Weights of a small image classifier: 4.43M parameters.
Rows from block 8 of a small image classifier, named by matrix and row number. Rows with one number belong to one channel. Each number is 500 + 50 x the weight over its row's rms, rounded and kept within 0 to 999. All counts start at 0. Numbers have three digits each.
After each channel's rows are labels from the 100 images, of 14976, where the channel reaches its highest value: "responds to" is what is common among them. Only what is clearly more common there than usual is listed. The data: made-up road signs on poles. In brackets: how many of the 100, against the usual share in percent.
# convs1: first pointwise conv (model.blocks.8.convs.1.weight, 640x320x1x1), inputs 107-213
# convs3: second pointwise conv (model.blocks.8.convs.3.weight, 640x640x1x1, transposed), outputs 92-183

convs1.528:379585486536536469409508564517486410531466494460458473500517435457497537512462577536510515486607505513457487506431425482486430526582573467440426418530360453523459516427494596512528477527388489445512452433557546552556543498554517426451529375449571545502484475566470495459455492510415506397497480473573538517460510491560531
convs3.528:529513503513504501519455607543579553628467499517534571559517459561623574608504511547556597553485515545531552472498544513540447524440551606535513523437516580523501560469525514449560533503472513492524572503453585533491570467575540507540525471541503524507554475480487612506509524
responds to: blue face (100 vs 8.4)

convs1.88:490468454515519513525446512525522486443506497521525550622531470485521484488481498449519471414630417556497501455540524490510470487511532547499517567413513518508429427552454476484418425502560424402506599468502522500462485547501476460515599461493399539523568544515542538558503473540503437633531480454437407495529596523535470
convs3.88:512502438472425496510403357479546413485467415457565432450618509499554424528462401581533517400455543450526498503390503503490433465480334496451463608533507459460469400562512483496398477525372547435422518479520492409514507458460421487606466482458488564448496475423518491424399497
responds to: green face (52 vs 7.8); brown face (37 vs 8.5)

convs1.372:360467453509491464548488541589511506490523515498525438529458554459460467567557523470546468491433478412453567450414575422524483424551521438537469477450434476466618489503419424518467435587509547499478474487448536529545542549555482447543492387426511487525576505527497606476444518517411514501477476518557497488488445505511558
convs3.372:540602547456488478538476504506498459681485426405516497478490496589530453515475476588553548440412515536495578451480558479452475500487533558485528524365466469502550489378542473420509407504470458497508537573466505605551599506483513433493461525542470515509570463558423573458537563
responds to: blue face (98 vs 8.4); triangle sign (46 vs 20.1)

convs1.626:473544533410456593360466577564437439487516478493562496546500447516462458592504546547500479484575638480485442547532549538444495448498465504527507456535443431501500586427466522489566567517547420476483565539468515505513504373471371528470475517482537572511486482484453452396503519514443482421481476592555524516441540446519594
convs3.626:511451465412519505483529438477471498531518507544508517469473516429433489480560464423542514518484517483512464472487517498536473497515468375440495449540471512532449453458543484453537435524523518472468495486550443573431542462506435505494486400534509545556510474542459570473487438
responds to: orange face (99 vs 8.3)

convs1.288:482497497446548457379519469513451449489465499364478520437488451505494538471573499507534424568525465520478545499540556496498514467619470430513504500456560482486567603471487557535436572550436506522541392432562421536521564540450535465542473492449486491465504439489419514467538539544494464367536527450553452531512485562605520
convs3.288:524601485570570517507531484550402497454542531570549384570564472521538399511518486502490520509530447447510467576519503520556511490475528423490521525495504493503546440523581500554505485450527579504575480486478443547435534526469520460506495468523514581442453472428562471520463617
responds to: black face (59 vs 8.7); pink face (41 vs 8.2); circle sign (40 vs 19.7)

convs1.339:596547623509553516419465519539451560491466559598518567437488546484540495553541460492555574482635551582480510460556425433470490523561486518488546490620484456531484539533462518465503474460562489442505625474525520479524380493548512448449565539501430498488468530425488425462550571471580471498488513493467485490325493496419500
convs3.339:468460553511537461477680515586477540564512576660523538517521492498480588452386540530560480535556486652542538454536392518566509448596540509518489557481520457504475483547572499487510535486599511536503548562485459526547560446400480531520660543514488574487481512485505517446475510
responds to: orange face (79 vs 8.3)

convs1.357:507433491434504521543535606433507557456449479543471503480392473473480551483547549501512505511490477524508470443444554485468526533543483528523529505441454561504567487580504524446522349579512625446502492410397553562574502479553481546476551499589595506468517520498459514495512489474464425534471472522383447481397524434542499
convs3.357:509494488570518558558472445579478488517567555507475481498559459519449392474479451619496497549561466494522462533461448532463570379552486546520520503486541475469467478513532545557479505472570476538495519428535527417511489512351488547482529467522514458416472563421515520515434474
responds to: green face (99 vs 7.8)

convs1.550:466490488467477446431533564545532487499486514593414579488412385487466507527507548558489518558472434502544463475521451464471441571416422429531429414507397439514503642504443521487459491532497546480451484440485557429578527436440462421512527490478581427473509516511483354495456543472492497458485552465523512534506483468485633
convs3.550:502533582558547500540517532546499588564558526473516500499574499518628565518504613555569498564559514536497518526602485464522477502557521618519536511473510524505518576604612523609498592534492588477428482515557564481546549503488529505559558495574524542499542500449580505550475568
responds to: blue face (44 vs 8.4)

convs1.213:505589571484418547533491506542507452543473491532468496527546487510433442506517442557393462556502499474495376423456504588494413450533419335514543547536506487467559428476482522525509582549477523503542459501444449470517606465541510560581488412484490549434537560466471509587512506583530505503543521557456555479489561447461498
convs3.213:449469452455528475478480484424487449509452537488538450499465500534461472536595507501538487425444488415462514523576538421425495462531479458456449391401477503456497477473485456442551396484567502515466490444523422522468511529582478474460487423581542440527509493434419503499375366
responds to: orange face (53 vs 8.3); red face (47 vs 8.6)

convs1.538:451467474516495549507421478674489469546458426521462469557482411467503421445473559474435520419472465510590504561569499474519454512463449482546438520500446537566493482440518466475555548524492456425529578441539517466514442462463449507511511555457554606474588569523479545498477452501458495591593466601461469508340527431482526
convs3.538:460552463458429487470594381596465394498531434627522463478618516500526441504553462499575514473489469565536492604431548475505482544597475472483495650508463480481482421470539423460492449574447634485513519498526460504520537479516499492489539480411493509408513506406503464459441483
responds to: orange face (51 vs 8.3); brown face (49 vs 8.5)

convs1.455:581512489498526456502576411469529528499540502503446509518628547426515485477460501495449480528523599489557508535428410545524442515560511538476447509543441495488511435503411523513539383404457528548373659414512500492493497437519506553552535563562517547467555468506534575500563472455546518572538496456450480522553578557472400
convs3.455:483473562456501505492532547501499510446522462471499490435414521481445510458531552433489481542572473444457472540537440477444575565490587432509615512658490489531450510647438534602547556498567507523449401504560553497446490498442456540526460471502511530562494586561594536525497584
responds to: blue face (100 vs 8.4)

convs1.347:520448473528547413637505469641587476543525429580523493562443484538467438476464490534450499411525574559637553513462510515419510518519447578415456484526487551577493512475452416501467532470552522508508491440521487444527461543491448445464525613496496500464611571544425529455586474492477484584538508484495462548523474449447493
convs3.347:520517427438501507507478435505499494501520479470507456544608471480521414422479409481550529388466513500483482523394476421485487447447550561477463677552491498477530405477562425455485448520549551473483506500520442586479492542511471520467496405532478471469572460348517402473377544
responds to: brown face (100 vs 8.5)

convs1.294:515502420452468470516576524523538588452445519522391491486399470442488545513546547521494474531498459499480521425545542463537526521445500469566514490443496520459515457490453517490477334567551560436438456420387528508587504435542427491425593487497531419475501550431446398511507466505510482547485489482514502469486475402547566
convs3.294:526430504577500550544456590560457524555581488504477470498523445533557446461515533562485573531498570555491468448549494509510541455547557546458531457496556521470490503514526551561485519500522445518493502411535476465467552469437493544465478511569513439426548542470538593551444501
responds to: green face (100 vs 7.8)

convs1.533:517519450459513456517543489521531464506495526500551489466475452471474515508521581504538537496522454512472498452460512466513486518540474496524569497482471566440507439522395476523525348443615493457488417434401507561595510467528483450448535496501492475471433548450424476484485519484465518510483569475500515475492497378475500
convs3.533:535566494461538466480555424429544482486432536536481502415481522462497539502516521417503456511431466483469502566510500500526451574535476482590513535509444488555384513507593479464566568475476523480464442567449569501540458413595505441552523509401484554525417424625460488496600508
responds to: green face (99 vs 7.8)

convs1.143:487443524525554369577553469642485428528497445543412516466502404493470511497463542563399473484554484484602493465560444526528524491408441457501481543502468407536486576428520434474462554501536523483527445476534472530536524411532437419507485541478505497470535570529425467506479476520485459532583498468538506493516534368551528
convs3.143:454560438454462535497469550558431620537526419515529520502592491538528555427517485506489557481467543527548473433501478402510482539475609548441557570508499553464500506510528453431452456489452577469495439479525508454415562491499474538484495504589496532470666496487491506523445515
responds to: pink face (89 vs 8.2)

convs1.497:528460538465549444476524404483451557475551513452565562401583408344504568560564531490539505522582483581559511532553486479471517491507544509619506589464458485565531536558433563534464444501577500536479494416517473472546526478545556449461500531461435507548523420512510554443550580455538442490579505444558527509537453526600510
convs3.497:515383511474437508508477553478494508467456465512512434453424451514432470519504519512454480473452468486522450461515453492485453543550556476520489414458513469523436472385442479455525479374546381429503421440466491439505470471495523493434472490496543457398552465482421460496447477
responds to: black face (86 vs 8.7)

convs1.163:452524445468452436482459399511569451500526500445439526467571468371458493528543461571469533512498553461494509483478481507445446532538505431466487556435454432618478496479470559601362496567438507543576537426605477495601548617530496461506541438448437500451532435502491484422477524497468485461465499448470495528495468546493415
convs3.163:474504606544475536458570533573470604492475456536552388537481510497606483513505555505460521503540463549542514457575512453546526453543477516477582465441475467499550493378504477491479508494459491533525487499421479441490494569465497499542477611469501492337483509460566538559463472
responds to: black face (91 vs 8.7)

convs1.36:501562488511528427481531529440474432484486507432504475481535471509483494478556486592444492492492469506486498423483543504530490452484557446499508522468570515526477461536498548523501518508485580532489437458606433565574495543473521474509501486472459460414501291481510465550477500514546512482485481504503504545526447665544459
convs3.36:583602479516572539516497499541529558465483519481550200484542514551603441424508463514453495529482492512578465530493472449648464492513517444475497533570490475565510438470593461426489484458541570462510437556456499578529453501500546472614475499492501584449551453450520470482444538
responds to: black face (100 vs 8.7)

convs1.53:516542527500495484446524500464501587475458516438506571611538593602541552507433506463509486481465469566534501524543524465518348506507449523456489457519405480432508569530473556460456578516513466436454461430335464477472469604400485548549496523544601507481590526522496542529545454601494465546586474489445566526500510544537555
convs3.53:548491422518545542498524559511570570557545500592465502587526483503526495544594593532537506552451542513473469525573618497514486492638589426574599555501504477487612521506472525483511474540657594509607491508466465520527487520348487440521512522594528549634553467508586548555501538
responds to: brown face (100 vs 8.5)

convs1.435:518491488467507548443434541498464496482489454512476440519550449480543447496497517445481511445501508450438493469531454558495528485539450472493480493450567494466610505441547594454605595518440514527481570485529479514511522466491478526489479488505521606524540508474560515429556510560550490474507536598393509522365530433456513
convs3.435:510549447522471490473537474507431497605510434672504562465470542471450492531613449454571528475474510621515437583474575430441477528643473430501531446481462455403492487445546436383501409561534495518547522534523484410484562472508453516405551519495466442466488508502532527475511498
responds to: orange face (100 vs 8.3)

convs1.35:524448514499476421610525460572548459481472475499521532531475475477508482520487480558450460337497431534514494437434482461432481519517494530447535554445443588523492500519405482508510452446567517480554480420484529499504436555476414431383553561549433477436496591533426520519542528432466534552466523402513446484492485388543548
convs3.35:516471435479423532525448460557536398553536477461529441596577490536576488472434440581543556464452548498550510449414529465542530439468518561507473573507539501455604433411524492429489414479484622496529574467551466519504542600495479538463495390529502475441584483344548490473356537
responds to: brown face (65 vs 8.5)

convs1.585:319515452484470469517464515519529521515484453497536525515524466460516434551483554498495476492460466509510516430508569509535516525496562489518436473426488527492455507460534497502457439600516546458596468514481470477566502519496449514517516320398473536519469616509572523477487482522348505437453452531579518522430440469579521
convs3.585:470450385493546519401570453540505466366522541479487544509517531482447522465518458504448438542577511396459426563502455506509529412546467438519497479630530501482440459603447520584471584456491574526461464496558535458501382483393447534524506546452534499531459586457580380494485516
responds to: blue face (100 vs 8.4)

convs1.410:498561450490442457483474431502564525482459490530445489454451437433486532500566509538472498474447471429504526455422552447547491506499491497462529511450459551481488478579403528533469429548400573446573475423395469527551382503549436460476546457551528546464592577530445536503486502539415503484464507488480532503460454403497443
convs3.410:467547493526540453466513521466567520407456578537487530576487538422570573510488559382424481484501505492565513493556503500464460573466543489550504511452468510529579581509488474494520530511378537456504455523423618626516449566638539440554541601507461513581512464578516466505573503
responds to: green face (98 vs 7.8)

convs1.313:495485488500502493539491500507525516498470562530553447478467503495465521517539516571516466574521502462440544572470488448396500524553482551435490526410519518464540506497446482534489411553447471500493492461441549444542404583566488502562522473480557540487516569478589473459488514521476494497522504490492515460549451395553469
convs3.313:527422533675530546495483441470550420461499527495454493520503451487498328532496397484540478454458441477537477538379507600460427485420503483496419523507507502536513424555498502528612501509541434400526493396511448469455472572408585496492487482494518462486506463446513572406548454
responds to: green face (61 vs 7.8)

convs1.351:588507456428535425461402508467459584505489540493491502557525462445542456537444471469535510509608460505517484450514354490568485498553450471548527403484482500440552447495473507453530457538407491530592468464565513557440503520538434462509509515585532567517548536479540550406612518474545477464525512437404536484432535525514579
convs3.351:512410498400456524505481468450523565549501450511494460440453520496482481524469503410535471463483530573439445576502481436364526517629451458509526473571503452488474520544458517567483456538510480551466400512564539491498555464450437529434468597465494424441501508500601560489581408
responds to: blue face (100 vs 8.4)

convs1.371:529503617446496482415500421549510427475526453441491511447608453491526525490533480464513472490532452583443427451509553518482560503496466381577514552518494441464486497468472508545521500521488497473563551411606543541534556421483523460468467516437436525574494487448422523467547574488479512412446506505455514516457521502497546
convs3.371:449621573548508518471490514585476524441491557490482456507565503449506425428484482390464518468616517533558493536473475540473548413464470464480501546561526542522444413533536515484505485454434500499510513469488467537447502498532520544509560620403415499432465577480506466485518559
responds to: pink face (91 vs 8.2)

convs1.524:479590518401496531460426456429588485501466538543518450527539383513473402505463472518502507451701565612541490495534463547444406499541537489413510474509457576458501499456485466486548461522532419517525551472515533444504416541454461445461522477453509407530534508428564477346570516548515523451531483512431470514491542490503567
convs3.524:411386553569542490474544514505459446537518522519510467513561480584470525504498513582485492578545484500639613468496446516574564534517573547518477549558512585557506427601502540510564535432573481491478555538482524470503549519551538545525534522578481475529442533472552557487426475
responds to: blue face (93 vs 8.4)